{
  "model": "contrastive audio-text model",
  "dataset": "chords played on synthesised instruments",
  "train_examples": 52083,
  "gain_aug_db": 10,
  "noise_aug": 0.002,
  "time_shift_ms": 100,
  "n_mels": 64,
  "hop_length": 320,
  "input": "log_mel",
  "spec_augment": false,
  "win_length": 400,
  "tokenizer": "word",
  "vocab_size": 60,
  "loss": "sigmoid",
  "embed_dim": 128,
  "encoder_arch": "convnext",
  "encoder_isotropic": false,
  "encoder_norm": "rmsnorm",
  "encoder_activation": "relu",
  "encoder_mlp_ratio": 6,
  "encoder_inner_norm": false,
  "encoder_moe": "soft",
  "encoder_num_experts": 32,
  "encoder_moe_every": 2,
  "encoder_expert_mlp_ratio": 0.5,
  "encoder_slots_per_expert": 1,
  "encoder_shared_expert": false,
  "encoder_patch_size": [4, 4],
  "encoder_conv_stem": false,
  "encoder_depths": [2, 4, 2],
  "encoder_widths": [48, 96, 192],
  "encoder_kernel_size": 5,
  "text_encoder_causal": true,
  "text_encoder_width": 320,
  "text_encoder_layers": 10,
  "text_encoder_norm": "rmsnorm",
  "text_encoder_norm_position": "sandwich",
  "text_encoder_activation": "quick_gelu",
  "text_encoder_mlp_ratio": 2,
  "text_encoder_head_dim": 32,
  "text_encoder_fused_qkv": false,
  "text_encoder_bias": "qkv",
  "text_encoder_qk_norm": false,
  "text_encoder_layer_scale_init": 0.01,
  "text_encoder_parallel_block": false,
  "text_encoder_inner_norm": false,
  "text_encoder_positions": "rope",
  "residual_init": "zero_last",
  "optimizer": "adamw",
  "lr": 0.0011,
  "beta1": 0.9,
  "beta2": 0.99,
  "eps": 1e-06,
  "gradient_centralization": true,
  "l1_shrink": 0.01,
  "cautious_weight_decay": true,
  "steps": 10600,
  "batch_size": 128,
  "epochs": 26.1,
  "lr_schedule": "wsd",
  "decay_fraction": 0.3,
  "final_lr_fraction": 0,
  "warmup_steps": 210,
  "weight_decay": 0.0
}
Rows from block 3 of the audio encoder of a small contrastive audio-text model, named by matrix and row number. Rows with one number within an expert belong to one neuron, the router's apart. Each number is 128 + 24 x the weight over its row's rms, rounded and kept within 0 to 255. All counts start at 0. Numbers have three digits each.
After each expert's rows are labels from the 100 clips, of 14976, where the router gives the expert most weight on average: "strongest on" is what is common among them; "band" is the frequency band that holds the peak. Only what is clearly more common there than usual is listed. The data: chords played on synthesised instruments.
# router: slot weights (encoder.blocks.3.mlp.router.weight, 32x96), inputs 0-95
# up: expert up (encoder.blocks.3.mlp.up, 32x48x96), inputs 0-95
# down: expert down (encoder.blocks.3.mlp.down, 32x96x48, transposed), outputs 0-95

# expert 30
router.30:166136130191134110146095111115127129152134113133150081099126168122123153136115126104114182146159106151150094149162123136115145108167155097113102117134103092114126092141104160087178133133130102158152128113081129135147131111121127188148112130114160087132106097118125139121160134103128150103
up.5:117128163113128059128131128128130128128128077139128128146131108129128126128140128131132120123126128121128157046128128128128128134119128128128128128127145137140137125128137127128114080054116181039127090128137128147128140128128128124089128142128128167128128138123128128122023093128128128128
down.5:095129142128127131115082093090187186129124136114127136065133141126136130084136128127127119125132155107142170148126114143134127164124128128126087128126123134129110112128128143137122127124131128098060156122128164120133123166087144128130128143119086113133126130126189146128140092183128052129
up.6:086128146128131128133134128128160127128139082110085128162151105201127098157128128149128127128128131125128129114135127128112112149123128130128135117139129133154128144128136102127127077146125127000129129128150098170128145131134128128128128128134050127128128146122141128118086128128120129128
down.6:080129137128127131082126116114128127129125128120128242114131162121120137094128128126134126113132160102138127159148128128176128124078182128126106128114064129129089116128128140136125099123160128122101130125123154079184107128131142128129128128118054128129126151126128146119128122132104109129
up.7:120127130113152135128137224130128131136133128128128131130135125180133118128136111143111121130128130020131130125128128125125125133126067131141128118130128136130243135114130116138123128109097139125123128130131126123061143140137131125130126088138128168132130139126091126129126125128140125133
down.7:130129132128114131119127128119129127129123203126127130112130180126121129122131140125127104096131151056128131182126136129140128124114128068149121128126064146128107108128129146139126128123131127105032128126122213128207129128128128128130128128118096126158128129126128129128128124139128121129
strongest on: quiet level; marimba-like
band: 4000 to 8000 Hz

# expert 15
router.15:117127147106127108085095123170143124095098088109111173157127113159138126127142128164140132126135127138129212093139123146089105156134134097158102104115136133154117140100114107141146091111140140101114141101169110120150148162173104114142132128151077131111095161141116139136162102084137125118
up.3:124126145116178130148126124145116140111112142100128131130126100126127128134129172155131088121148129121154132125111125118134130125055071125128126157159134168088179102127097129143122155129131126120175063128131123132179113131130126123135094125126079133085172187107130160121130159138127114159
down.3:080167108126120122062139141109131120128108148129116218127139144126116138083115125105178096162119131131125159187131120135131124123132132140177122079128130129133112148129148132130113128080140130096152135127129129114109133127103115128130128105158117126128120135126148127093127214132165131146
up.4:125127138114157086135114120148126087087121133102087129148147127145129131061122156126170126132126118108057130111122128128124128149133117158130140120122096126128150147126142127143109127172138131163216119115125147110131093119161102115098139128123124127127206122155109164136129152127089149138
down.4:131135120130069121128137124129071085124119129143167163081136118100119127126123172114130138123136116135073122129159131150124131126087103154148127114173126142120132143132131129132046127129131132079110160138077157129108131063140108129177123118127124083132119142127130165135131134116161128132
up.5:120137128124153135110138133092130112129132125128121122163125133127126122129053121128131128134127114140104154113115129237153171151109137125132142128128121109119182128119137116135131131197058126128097165123142072118080118128128129161138138133133112125128103141126163131111144168116115135122
down.5:187131139191124121164129125116132136110114153149128127118134116134130120081122128093121118148128124128128109107166130159122103085127122131137152125119156129141144146119130225130127119154128130133106170122114155086111129045125132129143120157130160138094074124131125135139145128127177119119
strongest on: organ-like; mains hum
band: 1000 to 2000 Hz

# expert 16
router.16:110118117123166103111112119119131137100172120078116131149069093138126104139107086164167088143124089104107146070144137119071146110103095104143107151153121148147137145107146144118115110118107129114090110133142132101142155151107139143118099124147100140130108133111151130078095131119080102119
up.0:124128127128137123138085114103130139150101133156115123112184125128124150138124137129140149142144189127133122124124149122131100130127165102078115106115133116071131138113135149097211141114127092127166119080103118129200114124098126119133134132122129090139113143130063126123165158095134115128
down.0:129139134127130125128120119121199175074129133185126123148091060112133147067128129128128101125127100130126123129175128127133092100128109081117111124139121120113129130143145168207126112159103124131131128128128125110116142132133128127129178128133153186088087131123129128154128128120135124128
up.1:113120129080102144104166144185163112111155123143125195144091101131159144123156109148149133160097128128127129126153127122128108110125127077139102128133144119146138081119148067168122152113139129101127049128154134123127128132137131130129065191125125126111133140127118126136116127133127117133
down.1:131138127163189160098102147118131128190130095119156129114134134134124127152134118131126155139129128107127129138127137116173134168164124130123127127128124110111129169090127119127160156127110106131124132158124127117127112145111122143130129201090079131133129200137122129100131214140091136099
up.2:205124105116112124074076119123122135128139120125116114137125128088146176137142124089144138127121129117095139130130129124057128117122128112131121138177062133128094161148132127135101111131120176182111146132140136143112128125155142099102168126132085154128168125147135087128103108112132127126
down.2:128128126136128129129131128130126103198085155097129141117177156141116092142066151128132127143091150130136148116118139143109129127096145172134137194139130127146126113137125131106094098081132152149127052129105126156129100098131129158115117119130123123130145125143137091077099147127157158161
strongest on: mains hum; vibraphone-like
band: 250 to 500 Hz

# expert 22
router.22:119147149157148103132094137123122136158085097084083133109118115127101137168148113158131182114121138118148131065092114108065090136129176117123123113126072154122132120127117140159097117100105157094117158115125107138136144142128116084101131092127142138127113160117133151108151151119160144136
up.7:127164113130111133141105107174163131130127065090128111128144172128141187129156113125088144119138120164131134100147128103124133113130130126123080136141125081128128131118159108085150161126153139136156147129069128122145111129129134099102134087065128126198123120145138117172127120114130116143
down.7:100127088145128090135114128064111127143125163120061132092138111122147148168141130122136188131129087131123194129147212130125130134111129122111132082126146110163109131122134139116097115141128130135141126123121128127155129153131133130121128129060126127148166133135111121117169138118169119126
up.8:130143086092077137126147142146132149130156124152148128126130207122212121126137134123122128133127145141144141137119171130130133089135137117131115114122208113178110112128144106117130132128133126149109135126146113133048136124123129131117124138130118126175111104116135111107116121103124067131
down.8:129137104135105140151114175165114158128070128153071116111153081129184126190151172150137134161134124139099140120170198129126113113145159121109127116118189129135154126121136132125097134119131129130121130091154136105131129145128139131133143119121154129160128100127094108074110128126125132124
up.9:127135126115121126171128116111140189129110116149143130126139152119127129128139139129140131144128129095075129126124127125124131128132126126131125178152121131126106175186114175129128086065157182155144124171070128169105122115125109092128127125121128158129123131143133094133138054131129076145
down.9:121127115145117107125106112157145186128148136128113088130101123128147173136105077108157129138109133129098141140124133128119195136137128082060145132117133107161128116044132118048089127157133156132141122113145146134147132137130128128126143137137144128148141118173129109130121107134095127128
strongest on: clarinet-like; square lead
band: 0 to 250 Hz

# expert 14
router.14:078143129145159105153153135109147152149141114096121110130094112107126094174135100168155095115115105095170140071115134113109139127116115128154137104158112135155165153085163100149127109113111139080105152149152087130102157169126148125156099135151133159139143156101128101135117135136102093116
up.7:119118106166152125181121072105135136174119109114134084145151166123104123129116114129091127139155133121090130148103114118114125151171133128128132112128110063134126170130128128158125126108153152153134141127061111125126122128139135113101149120114136135166126090137137119118131123032139129162
down.7:128095075128123137121170157132178141124123130129074113126076079127131141130125154135129129128109117129131129126130133122129130128123091099110126131143163056147117136129094123117120122132124124172134111085182165148124186128122071129123185140128136110130137127072132128119085128131137147128
up.8:148168141145120106109136127128135117131131152158092121111071123178104062144135130148167149125087166139150107116135113122063124122073126147138135088128123141131127112126179127129144119139129091117104166129164127119137130125110119124123148095131154127129140116118118138121098209157128158114
down.8:120125152119127099133128126120068130151138120118140166141154136133128105137133128099089131112186112117128134146116133156078179088113180162166114120114075152099114126113154135144145130109130129135122179132102102114164128145128131137115126115066093130103130129137105139128207142127132112132
up.9:149118140132110110130132088093144128126135115121123083120131164107125128145085125129127128126104129129103098162128100134129126129161118135132125127129130187097100158147148131127137114128136120137130127139069120176148097127136062140140180108119143133037126110170165111165138078131111135116
down.9:133148109128103139121090128106129129127166129138103108148114118103161202129127126127198093141141072127102131116156130143193122127124120119131161140130148126165127106130105073118100103150173114125136112126137133129108173172148118095130131092132174128154126111097128128136126081130125119135
strongest on: arpeggio; playing: arpeggio down; horn-like
band: 0 to 250 Hz; 250 to 500 Hz

# expert 27
router.27:125131133122147128134134113118129107109096114086098092116109096119113126140143148154122108109113083099153151115139108150107122147096078168144133116152112148142156113130140102115091124133064158087068144134163119150089162173139096125147115122146101136139149177114142155128094146102157117149
up.1:147143134108144126119072057122155121109087121143127120128129128151094185096106134111127226124141154170110134126105128086105154133130139129127130114119049128103127138125108142136177129114128129131125151128126172119124123128148092143140164122117160130104128134130119135137128122134131159129
down.1:122141125129129153160098127111129157128147106129096078128136126137136129123128118140168128128161126128132125131126138126131121122108076084056142121161162090148143130130135126180139119197125134139127087097131128071117173142107143121185144129180132156127087129133127125139121128175128130155
up.2:153111113126065148129196135107150109083174132126123115071108114153163133137126116124134127118082113116157131124146129132146096140102095134136119129160155138123127125127127079136128126147111133120108129090144141128116133130136122123129064116134119132178129159094121142128130103118151038130
down.2:128085119128157132129132110137128091190129113123143170110078153123111122130159133104120135083108123132128135130090100132116158129114153237111126135108109211107128153103123125102116130123128127122135129178128083140163126129151106147128131140130127111110146120128128149128135144124127128157
up.3:163125145127134076119133170150185159117161105130129101128088149127129111170137149128127161196131111123098133132147153124095146142127122122143139097128105127161128128173150120141133095085157126134095140133135129111079125128113151128141076115124156132135130114124094102131126107160141055150
down.3:116175130142117116093109129120108111127114155121160112175171133131114212128130126128134121123178127083111129129133128137164129129134111109125179113129152157129128117130170170100115117134136138139177125137114125130090089122132172128130127129131133128127120156203128121092093143121070130137
strongest on: reverberation; text has "reverberant"; text has "room"; harpsichord-like
band: 250 to 500 Hz

# expert 23
router.23:104145133143174145127102093161095140141117107071105154139107094127114156151124130165124142090147115114155125078117123134099110110148151120117116169196096144125120112127144128125140092118123124094146150113116119123135141144148162140067131097116097104140118148139084125107171139094170147139
up.7:126128128098178140132077129128128127126119123105127128139127128166100124186126130122124117164130104124128161125133125147085153130115116130129098136150126172179189130117170104134092116124100145098120135169198124148082151139122162118135127132161081128136080150132146139121122126142130107175
down.7:139140133145120138138129139130105117116127103166138112115121130128141114129110084101121124129156183128120116122152125121134116129147113132145129143114069125108179145180135141197140127137109096110114130190143130084104128099126161123159130073149108124155127130111133114129088128161091055153
up.8:109132121135124100141137139143097146128130131107134111155137133102133143125137088154127130064110126127129155131131089121148106101129100126154121078133133130177151121112137127127110134108129128162149112199139113121078131184120128124129125091138129164061114132141155063123123087076127126105
down.8:081171136131130126086113129143123132142142161097130123105130135130161129089071125129138140131103132112127129140123122105130197046119122131126191136081107111166092149103130081100120140128136136088169135140125156151135128182110143128153129136123115132127121132126131121130161131133132128086
up.9:132128168133142121142152122099142132130131079119128125123104120128101133165116118132193128133133126111132114101157130162056104226123116144092127137123109132127126182107137117115133125129100143119110136124078132156149128143171077157132140125151119130142125124148134118165141157171139106140
down.9:147129116132130131131175112127161141151145111135127144177137112157119129065099188137115166188136083197044125145116128089143126170179134132133112128131135144100113090127099141132130127128112129116110111154122117127131126120146111137124142122147152099090128121137135133126126159112133121122
strongest on: thin (high-pass); clarinet-like; instrument: square lead
band: 0 to 250 Hz

# expert 26
router.26:119116121115095144127155117146160097130148115145120146161122108156134129108149178111082134099121148085125147112170119122122103141068128152160124151134138140137110121160118116123099170150108131086120127086165125119118169130174111115092118140109089139121155195114090161119103101141130147146
up.2:128129165119128129124124147203132129102128120141121153128113126128071114128119106157128147141045141225132155142139117130178128128129128128143129135129129114128132155141116109164128149128147130122126063127131128128120080126128132125177112192158135103116131130127137128113131128140144108121
down.2:169099139129165124119105129106140098128166197118172128120128147126073192061127118070125111178105139121154152147142070129162148064127142132143094132129096137124111129112127123115130121126122170141140119129104121128125124143124098126124127128116128142104129129150107128152145128127140122154
up.3:125128076127128129162137132095131131135105125187138132158147129164129127128119138100135098128128146095119061129082129123106125127128182126129124134043160126129113151124038146089129137122135128121122108108125132178131140144128103107103152110124127119128134142123131127140125121144116101180
down.3:108162152123170207131134170132145134086129111118133138164151131151151112124119128146131110149147151121142122081073117117146116077128085126126133132129127124073136131118099175133140128132129127114084177150125137128129125110126119123112126123126153128124128148128143139127053086131068137128
up.4:104129106126128122135130072107127116164126127128122109087137133120135130101143181035121131093131128114114104150148130126117133135122143142102142106141124089117134129178129128095135123139128090130120160109127133139126110126159104102112164124139138121130161106137133176111100125106131232127
down.4:137138162129125132165128128109122130101131117149125128134123127126122124161126135166124125129127131207131095128121082128126116144133171132126130134152147113125130129185088127125131149131132127161133127128129155137130157112158134096166128104136145123118123207133130246121086133113128136128
strongest on: clipping; text has "clipped"; piano-like
band: 2000 to 4000 Hz

# expert 31
router.31:141100114119124107156157136111098122131081154115131129159134111158136123112112138168141107152142133087115168112128125130142103133101137155163102116163152164111188114084126171108100100101097158116114166163139133132125142158124101110098105091138103099134135185137137147119143135093087128163
up.5:165123110130112125158119133113138121098130126135131138106129132120123129105148140128112163129149127140119171131137108100151099151133130129131140134126099109092128135130130127156128129141182110168136166117100139034098001136136139121135149130152161122125128124128124128163123106125129157120
down.5:130113122132082122120154104123133144136124132161125127176126129125116088176141127121167116126136140139150127137133095104131113127170128127138094127120134131066126126135128127158128123142122159140163053141129127136132148112128149093097167133171152111128186123064154121172129088134077105117
up.6:142157131151082114129125150176070143133128154127107143083115135101128128181102120130147094125180129127122131086149146131124130094146207122110064140131130173088105133127122198109126102124116131131140155128084123127126125120122134131126128124143137108153116114147090133143132133129103110130
down.6:133140160124123129100120155114157120119127151106131131137170135132039137111125129130111000127127101122126101128117114126126132125124123119123128133121107126105130123125116182127111110095130121134160121132128144124109143163166126132103128126132134126133129137161132115131116069128131136104
up.7:112127129124058105130116111183116113175125130084125131129174110144133180090113129126125142090136128128121128125129125155141127122120162123119087125163128135129167143088123145125094123125113130107201147143056130146123187089132114157123110127116135135125128151174134128128150119113105129128
down.7:127136127127110040152103128131124073087126122117161127122132143140056136125102158159131132144103164128123129127140132135149121158145135079142130120136083108129101109128130127096114106118136128143139129132143156115078107125135076109146105163099127131161092132143124101121118159127194129141
strongest on: saw pad; playing: arpeggio up
band: 2000 to 4000 Hz

# expert 6
router.6:140135099127138091098159150108150122135132126104118091146121116141139118109111105149112093158147089113084158081193144136093145141104108130126116098129099162141192120080153112119138132113111113089116168130146117110106144161107125123134076107145133095147140159104096130138101121157122103145
up.7:132112099125139131164126127111127193096133135139158121171111178126130127086060169136094116120154140098058125135135127116117129130129127133126129173115128109133123147148126130098109138117131130197135128094072163111137112126126124122072128122107120092128173107108117134122142139118128128149
down.7:129157099163109127139141119147129171098160115134084123172129113128169079125125171144144141147074076130108124124130146126097133125116109095118136180174176128141149088133099124126125121131147120206081089126141129128117120136128126125129127112127120133163111080114126127152103116103127126125
up.8:107056131122165130182153128125114133126104185160135141128100130156113096182034132164152123145147159118135127126108129131122070130109174138137111128141158154086128126123092146119122127096131154121128127134127129176126126130128127100125125137128138129127116155081123136139143140146132125132
down.8:126147131125138074130124123170127119075142131161129106143144129116106094093068144109152128178121128127111131154123115155127129100109132113206121128139099122117096097128127150145114130094130125129118129148135143127137133126192101136173127114145149117143134120124153143151053148154117115178
up.9:129138125128065066101139123119153122139140106125115163120130128133145134131129099119132136118117124192127129122177143123131097129141149128125133117126158113110120126127127041197168142147201120129124139104121107107128129127159128124129128152126122124118079115130112104159084116150146141089
down.9:144129118136173140096101104119113116171112126101150144093133143129107167189140136126124163086105180116143206125125128088126127154141128161128153088114135124126128129132095120150137115133122128119183129124100125127129098082129140133071115144107115129130138161120098078152140142153124121114
strongest on: mains hum; muffled (low-pass)
band: 500 to 1000 Hz

# expert 24
router.24:121140114147192098142103142142113121113129121105103127136109120147121166119105124162115133146172139121130166098109129158112109115107120119093110135114131154123195138117108179106157183095107068100131122126139146105139109164104119129103111127140159075137143166086131138135137149163103130137
up.2:137116156130162122121101108145113107128128125130120095126127194128071136122126126117119129131130091141075102134127127179132142131126133121106134153127026127124132147165121163116128123112129129136138125141092160164164089186128115129100144164129138125128128097184144156141127141135147113127
down.2:121130120125116132225113144095122127126127127128079124111050105129128088128125120139126138155151109107127057098123071146131127115079097179127119128131166129116144071142130121155125132161122149141123138125130122096130135101122129123131117129135129117129105111153127128134138107160129092151
up.3:137205130132129158120105131127100123116143129086122118177104126142114156143126067123114046104128088085110097182131138164145148138164085118126128150120163110135134169130107122114140146132075123115123130125129135170143143131127106151145130142127099116133083129127122131125127150125111131126
down.3:115156115111071194152121089125138140078119132136114126158101107118130186136155125178119108127131102134127120121177141108177114125154108128125128109100162168095166110173097159145081109142161125116106122125135105128104120121129118124138120129116175129125117096168172123126128125128119130118
up.4:126129172127124126081127126149099097121140128128063159128136029132092142120128129125143081157120126128131144115128118135121127128131129129151127122136119154082130129083128138122121183121118130097123124125159139117126126152139113063136127128143133117118134190102135182136135161144178128125
down.4:138128151145139129086084133095134095142129135107180163130128160129128128113133129134094109128198126091133129135127061126141103127124137127139128127104128135119113168124132131118132121107029124120184174130124140170144151135120136151124138117135113133111125168121104136129133150160113175130
strongest on: pink noise; thin (high-pass); clipping; text has "clipped"
band: 0 to 250 Hz

# expert 19
router.19:094116126123170140153140135115109120113100131069101112115098113102096144157156130160123069134148071103137126123125103146112161142148128140140117158147091123115121156171132109090134138118089162098136169136104079134120168165147135118123105126089159104158112144145119151119144151124119108159
up.8:104143117155123078127130098133131136167063118137149129144140137116131150148152120134132126088138145107127046125124114098074138135119199122130145115098122085122123132123088123120128180093134141135164129171102086132128129118154153134120114125091128129127129098126115126094178117137135129127
down.8:107095077120114129044127130126151128137111145133128129120093103096119098135169152127119070138128127165133129141128118094113167147159072119138101135130073129125124130127101092119128070129132145127152169121176136126140128116131150128088146148103129130125156125109099108174111114131109128142
up.9:129133169131139102145111095174123130128132150124134128128126119148129017138087127142123132082128158128156107119134112127082115130137120131129126039142137135132108131128132131128131132128127126117126131132122094161113131131100108132151133105118106168125156128098178139119171134116192137126
down.9:128120136175134127034141129125161072136129164126157130142123134135168101133141128131126123152141158106119140138127120122133157129129094138210126128109046134074123128133127139121143125125121107088125135121174100129128123157126139128128130124131083131127125106144120116157128128130086119096
up.10:157127113119106139140074107132128128106135130127132143153128134132114124069131189145128131112129118129085198100137128121121128123122129119203142139127068157144167126113126128129113152098130129136129145123133178124132117158188094118123051129149130123123126133117126126129131090169121126128
down.10:159190157100128119116125102153117138121127125119138142126123141130120113121161139127154158124165132082121117119129113114140150127127133127129135077168098160172138159163127072109158133155130127125166129118103154112107122144123127098143097123115104220143096144119134123096152122181110131089
strongest on: playing: arpeggio up; harpsichord-like; thin (high-pass)
band: 500 to 1000 Hz

# expert 18
router.18:154112100145128077157129119108102124101135120157139100150133159131137131087101148137149130121138132129093112103128138089149140131111152138123127116098126089116159137110112180113141110126151076156125192113096137091117108188098118166115158121136136062126133107121136101112118114138087156105
up.5:099116129111131116130127130133127126116146128125129124120135137128169106130087123108133127111130144136131085156053188151078147062160124075114084084134146127135125128130129117118086129130126121128128132107124133129035128126120138181158148133139129126144100100103143127116156154139130128113
down.5:131133121128115124129125129126162168125119126124110113127169120126175147090128118122121124121109120139123104128125170121110127126192157067075184129108130135166129131092136128058146179134153127128128132161132127115116125128080128127134125126134127127128122129143139056127110128205118128136
up.6:129104149116137128111121144130138105128128126127106153170120001186126134128126157184121118144105124144126146130127115147127091161127098130168147100130128120162128124123129126167119130160127117115113128056128129128128139130169120135119130127134134125102127143128130184109130166104123128127
down.6:116128128126175133096128119127113127096167141127142135120102216096104130125125120126109128139158173112131186132127128086189187134110100131150136089126143126131114127165156093114129128143090129048109131131121136135157080132157115121154143148128113133130129120118125128143129129124136148126
up.7:122155180129153127132111134098113117176158135125113109121130120091103128147116119128124046153139072117128076156117126188127131115133111128110133149133108138133131133152117124135128146132063129119124120122130127129117131127133129130215141174128122129129144133148065139164127154128142123104
down.7:077168165127127122123035132137136130126138140127127128127124131134097199120087127133113093153127118126129137117136110118083112163101108151122136142136144133128127089210134151117129130132124070127105125127105127128144120123131127115119125145073152130122174135150130126097131129127135178125
strongest on: pink noise; block; instrument: marimba-like
band: 500 to 1000 Hz

# expert 0
router.0:116111105112128130134114132115135134087121124095136126151103113118121155144138152144118078140121074090117175110116138138129146111101113110167120161157148111149119164140126123089119133143095165144117152116143129090151135147163162130104096103115075094154144127166093119077117147101102074162
up.7:103174107107045138118116139123174098145124130154126129125133124132133176086154136087106130137081137138131117147160128135111125132128107134134130082122128059129131115100146126131156130142121159088139130104137118128136129120141128127091081110097156098125145128126160125137094130050138132129
down.7:108152144143180126131130107089105129160131127091153218149154136149130122111131068161127099123151113128054141128151085129124139112125127113117129105131130133135133097125154150114126124128099077140121115129091080132107120129147131127130128131112136116125079125169125092154116160126127156150
up.8:067096118129137134153086127166090190127102137122157167131133084132138131129140138129135125064136128109152130138117136133183106123122130132130121125139141117130104121131040118118046152109118134126151079126129128129132132134135140129147124125136087129105136116094097128111130127138091140125
down.8:083136125130131109131137130138131175128183116162147130134148140154139129128127136149149111168126089109126153133066099075129137132101125202147110133128118128105129130128110143136132163122124125124167136135168146134132176148115121155129121115148137092141159080048126120127124103137129128082
up.9:132078124132092119145125133128168171094046129128080125125127137120146143124148139089126129106111130120125133125126130125173106151097131179116123149124136158073122128172125136137129119122130157148131112176124155145128100126084062078138160106102118122113167137115133119135117123160129122128
down.9:129120132139130089130108145128153126109124120128146141128143131233171146120122126132095128130129105132090123116057127109112128137146108131109132140105127127081132142138086187125114128122129115125135133132168055129124126154122173126128095126130138101138136129134127113132125090150129138059
strongest on: vibraphone-like; text has "dominant"
band: 250 to 500 Hz

# expert 4
router.4:083101113115118136156146125128132139074095094127137160172081135160130095162107080119088115125158132100120158139107128124100121123146098139174120170195134110187126134144147133117139093127104170125108156147140112130121151133127136121096119111149120139139117147131124128115113136135114064133
up.7:143107128133110110125129097110099157129131179171174121157112129128132112137131129136129112137102169138167118117147130129122158090128067127095117145141128144120131116102167160124129123113127127126127101134136070126144131173097126147134098133112129125042122178116141123107113126109202131141
down.7:139086075142115121108125143127082129159071115082141128128123124132135119130132126097106172103120131153115128131096128163129141118123158133101145125131126128123135193121120123128101128135117134148126150122118157137132151181104199141061170149130118127092114128099136130186146134112126093148
up.8:127122146131134125092132124140107070128128089085077181130129086119035161142113133161110097128150081092122137149154108171137129142129129129153135112145128128128128126123115128128115126136070127098126152129134096125112129145183151133147132121132108127084139136139127165128150146132122134090
down.8:161124170115145116149127128148139129137152134134103164129082127092121128133114131109135128138147163126146117115127127189123164128107128171128129137025140121127125077138110134115129141126149138084128124136092171107138115101163132124135128098144080115057136116129152163128126136149107127123
up.9:128129168149150111088129126133124101120144108082103162133097063137020129144128130128065128090129102163126164147140105125121135187130116128139130131135137131146128128136127076124109118129124126121131126128158128138096181125125174126140124120163110152125131125128134135125131135154106128110
down.9:189123172132131119190103159131137100147140150148140121122126128129057126119098137126145113147126136132140112133131062129157097128132144165144125142084132114100126072201130128129130169126122127128143139145129176128129094122167123114129128125155126119090128121139121133081157134128110128097
strongest on: arpeggio; vibraphone-like; playing: arpeggio down
band: 1000 to 2000 Hz

# expert 8
router.8:158133099133163101135089146147152138173101125131116105115117131142123153098139142132117154125175134147125143100140127112154109134093181141107113094085101106128164124071115154141161134107156097134136160119098087082125105136121108102112146112142164069148105099124129126136074145125125121147
up.3:151128164138115107126128114140130116135087128181109126141140131133121053171083105126137147142147155137116143128157111116153111154133113142128139087109125128141172120092103146141149078113130114111128137185113123121148160173117114131146140161170139153115126127108053127123112121083147150118
down.3:127146181158127105127114073147139136109136136131170132126131134184125128119117122129131108109147128123129119115152117126164130133219127097170163126144110125129086147127130145145107114121140102126102109140063168126068145126135127131167126136123184144125092162134152115129129163132128144123
up.4:133126179120123127127147143127134102122114101162114203132099120132091128131136133156130126118126130105135165128131096123124083151129124150170139141133130143123127122139138130166088095139124128127126120061158074125128158122186129115123128170118153129071124176105115142138129117163116186116
down.4:130146159126159131117106111122132081139170187094069123132102146138124082116140174141097116141124176135126160131126124121200122129185166124113134139181142139129122145097125110052128126125125112099126116141111127132144109133123097127136130154139148137129123176134110109151125121124127129143
up.5:138129183123130116118111129130118105134128132124095195122132104126113129121106159188133130130141132149123162125130113130103099127128133157125168125130122177123135132126140130164129124194132112125111138092155118110143127134223123094144152127143138116061130157124127162127127128132176161128
down.5:123137144126166120125111133132114111127130123128088170131130206114125085134120127087131123138104136133144163113138089118151130199145129181151126115130110126127121128132130100124186133128108100111196125129113137181180126083161105125115123147116128140129132126122125115121113133117086169154
strongest on: clipping; text has "clipped"; pink noise; white noise
band: 4000 to 8000 Hz